{
  "arch": "unet",
  "channel_attention": "se",
  "lr": 0.017,
  "orthogonalizer": "newton_schulz_5",
  "adamw_lr_other_params": 0.0015,
  "lr_schedule": "wsd"
}
Rows from block 2 of a small model that predicts nearness at each pixel, named by matrix and row number. Rows with one number belong to one channel. Each number is 128 + 32 x the weight over its row's rms, rounded and kept within 0 to 255. All counts start at 0. After the name is the row's rms in percent of the matrix's.
After each channel's rows are labels from the 100 images, of 14976, where the channel reaches its highest value: "lies over" is the class under the peak. Only what is clearly more common there than usual is listed. The data: made-up ball-and-stick molecule models.
# convs1: 3x3 conv (model.enc.1.0.convs.1.weight, 96x96x3x3, each kernel summed), inputs 0-95
# convs2: expand pointwise conv (model.enc.1.0.convs.2.weight, 192x96x1x1, transposed), outputs 0-95

convs1.52 119 [144 141 174 140 134 109  74  58 112  94  87 117 173 143 113 121  93 143 123 106 124 118 151 130 149 175 140  99 206 163 121 132 156 174 155 159 121 202 136 119 115 186 205 155  95 120 130 145 124 174 169 145 227 181 151 138 142 113 133 115  87 172 144 136 160 160 128 126 130 141  94 117 167 163 111 153 181 158 121 137 144 181 123 123 169 150 182 156 153 155 144 125  85 112 135 104]
convs2.52 110 [103 128 118 120 100  85 137 102 126 223 141 131 127 125 167 109  51 129 141 140 121 128 128 107  94  75  93 211 123 126 125  98 127 149 121 127 116  92 151 114 108 117 127 156  97 134 128  87 118 128 122  92 104 143  47  97  66  99 180 123 132 120 128 106 139 130 109 129  85 136 112 113 127 128 126  64 123 124 104 163 129  58  92  93 130 124 127 126  57 128 128 126  81  91 104  93]
lies over: yellow ball

convs1.21 111 [137 112 125 164 114 232 163  40 127  98 157  53  74 116 120 196  98 104 163 114 171 138 124 176 140 118 116 128  83 129 125  89 109 145 107 189 170  96 140 138 119 127  67  58  74 158  83 136 128 177 125 133 133 187 134 124 114 134 122 116 163 103 132 106 175 139 136 135 159 175 136 128 141 163 114 113 138 161 103 146 146  72 107 126 123 122 128 166 147 124 139 146 122 153 165 168]
convs2.21 103 [131 130 108 123 146 143 166  89 125  29  79  50 190 127 210 135 136 129 170 128  72 126 128  65  97 100  69 100 119 128 163 170 127 124 132 125 157 137 159 191 132 126 129 102 134  84 128 100 123 127 150  84 117 141  98  88 102 215 159 145 100 116 111 111  61 130 147 101 103 175 117  96 128 128 127 104 140 133 209 125 129 161 113 120 103 128 128 131 190 128 128 126 178 211 125  92]
lies over: blue ball

convs1.55 081 [224 146  88 129 124 138 102 191 179 108 129 166 106  80 103 147 138 148 144  92  93 126 144  94 116 114 135 145 187 157 121 165 148 163 109 121 144 164 114 112 122  96 176 164 102 101 136 131 110  41 112  94 107 131 149 176 159 137 120 111 194  64 127 145  97  96  81 123 134  52 129 159 115 122 124 109  86 146 130 124  98 140  93 128  96 135 122  58  53  99 150 136 127 164 129 126]
convs2.55 099 [134 126  94 147 156 140 108 142 126 162 150 150 111 122 118 135 106 126 141 120  55 129 129 104 209 125 172 191 121 129 126 143 128 152  46 124 161 146  87 151 153 110 129 146 124 215 128 222 130 129 112 174  95  88 150 131 154 117 254 117 121 146 147  96 136 126 145 110 103 137  58 148 128 128 128 109 120 101 136 183 130 190 102  98 162 131 128 126 152 128 128 128 156 120 179 106]
lies over: grey ball

convs1.12 095 [ 67 111 122  99 153 159  54  88 123 101  94 113 174 112 115 110 119 121 113 142 206 115 107  98 104 158  95 170 202 119  59 132 128 158 143 134  71 125 113 130 104 186 140 123 145 105 114 107 156 145 152 116 117 155 163 220 108 155 132 183 153 108 168 114 114 186  92 189  98 155 121 118  97 155 124 111  96 132 114 101 163 172 127 115  95 128  93  96  76 128 146 171 149 141 129 153]
convs2.12 101 [173 131  91 143 132 135 198 144 128 150 127 117 231 158 110 140 134 127 141 124  78 128 128  92  79  97 107 202 128 128 136 134 129 100  64 133 128  93  73  62 116 170 128 152 129 129 128 118 130 129 127 164  82 129  90 117 110 123 131 121 185 122 142 156 100 128 151  99 124 116 112 181 128 128 129 150 116 164 129 131 127 115  86 132  83 128 130 128 161 128 128 126 138 141 147  77]
lies over: orange ball; yellow ball

convs1.25 096 [203 130 146 102 131 111 168  79  88 155 157 143 202 135 140 118  87 129 182 110 180  73 146 166 133  67 175 100  96 146  64 144 113 121 141  71 128 107 128 139 105 115  85 115  65 106 142 126 111 144  88 144  79 106 103  88 125 137 134 144 135 137 127 103 101 134 117  81 111 181 128 177 116 112 118 139 167 136 160 141 172 113 175 111 130 112  97 110  52 123 191  93 156 116 132 181]
convs2.25 104 [ 65 128 129 141  92  90 150  77 128 118 111 114 142 118 137 122 120 127 123 132 122 127 127 117  99 170  93 109 129 129 120 127 129  97 120 122 111 109 126  69  72  82 127 197 174 123 129  74 124 129  97 193 140 101 176 128 162  58 173  63 189 136 121 124 126 129 110 107  59 150  97 153 128 128 125 211 121 152  83 144 131 144 153 126  83 131 130 130 104 128 127 125  92 110 133  74]
lies over: white ball

convs1.29 097 [ 87 135 128 113 140 146  78 139 122 159 151 159 125  96 136 117 166 148  99 133 103 114 147  93 148 224 123  81 214 165 174 130 139 115 172 115 106 173  97 142 100 144 192 115 149 136 138 110 112 111 118  84 130 191 145 188 142 149 110 114 149 126 131  78 150 164 110 134 151 119 163 119 103 165 140 124  56  84 129 123 127  85  87 149 113 130 178  89 197 153 137 169 143 200 158 123]
convs2.29 101 [132 128  73  52  81 150 101 147 124 193  91 120 109 102 126 146 157 127  87 125 215 127 127 147 166 115 115 162 133 126  82 105 127  73 175 126 127 153 113 163 147 158 128 150  77 111 126  79 122 130 152 104  80 124  55 137 122 155  99  88 115 128 142 149  48 126 156  99  96 157 135 100 127 127 130 166  83 106 157  53 127 172 153  38  96 132 129 126  14 128 127 128 128  91 147 123]
lies over: stick

convs1.69 092 [151 146 203 161 121 209 231 134 129 151 237 150 124 157 165 128 147 120  78 128 158 139  68 117  77 135 168 130 129  86 176 124 129 117 129 105 140  93 104 138 149 124 209 119  78 171 117 129  98 136 171 156 197 150 170 162 151 113 106 131 149 139 135 160 144 166 136 129 132 143 151 125 106 112 153 133 111 104 140 122  93 120 129 126 137 144 139  92 147 122 138  68 103 136 156 132]
convs2.69 102 [158 130  60  51 179 119 122 158 127 128 174 155 195 139  93 128  86 127 150 128 105 127 127 150  92  66 153 134 127 128  95 119 129  84  76 128  99 137 117  98 165  97 127 118 153  95 127  96 109 127 138 109 159 100 126  69  76 105  81 197 198 132 121 165 111 129 111  62  93 109 161 130 127 128 130 132 194 169  44  78 126 144  92 154 117 125 129 128  73 128 129 132 101 127 150 188]
lies over: stick

convs1.71 094 [193 171 148 133  98 154 123 108 121  28 141 113 131 125 112 191 102 127 167 124 171 141 119 172 155  85 146 121 152 132 110 128  97 129 151 118 121 127 121 101 120  67 105 171 135 149 187 117  58  99  96 119 139 141 131 101 128 140 170 121 121 182 124 154  95 104 140  76 153 180 139 115  93 143 115 152 162 158 145 173 106 213  74 165 135 107 125 133  81 107 109 132 127 211 145 163]
convs2.71 099 [126 126  80 115 129 179 129 188 129 193  62  90  90 157 167 119 130 128 119 123 120 128 128 162 247  80 137 154 117 128 103 109 128 185 104 123 106 139  96 167  83  89 127 110 120 117 129  65 125 128 101 116 133  89  25  95 119 101  70 174 130 113 115 127 119 127 139 100 145 158  90  93 128 128 130  94 110 189 170 126 126 129 109 100 155 132 129 123 150 128 129 125 137 100 150 117]
lies over: grey ball; purple ball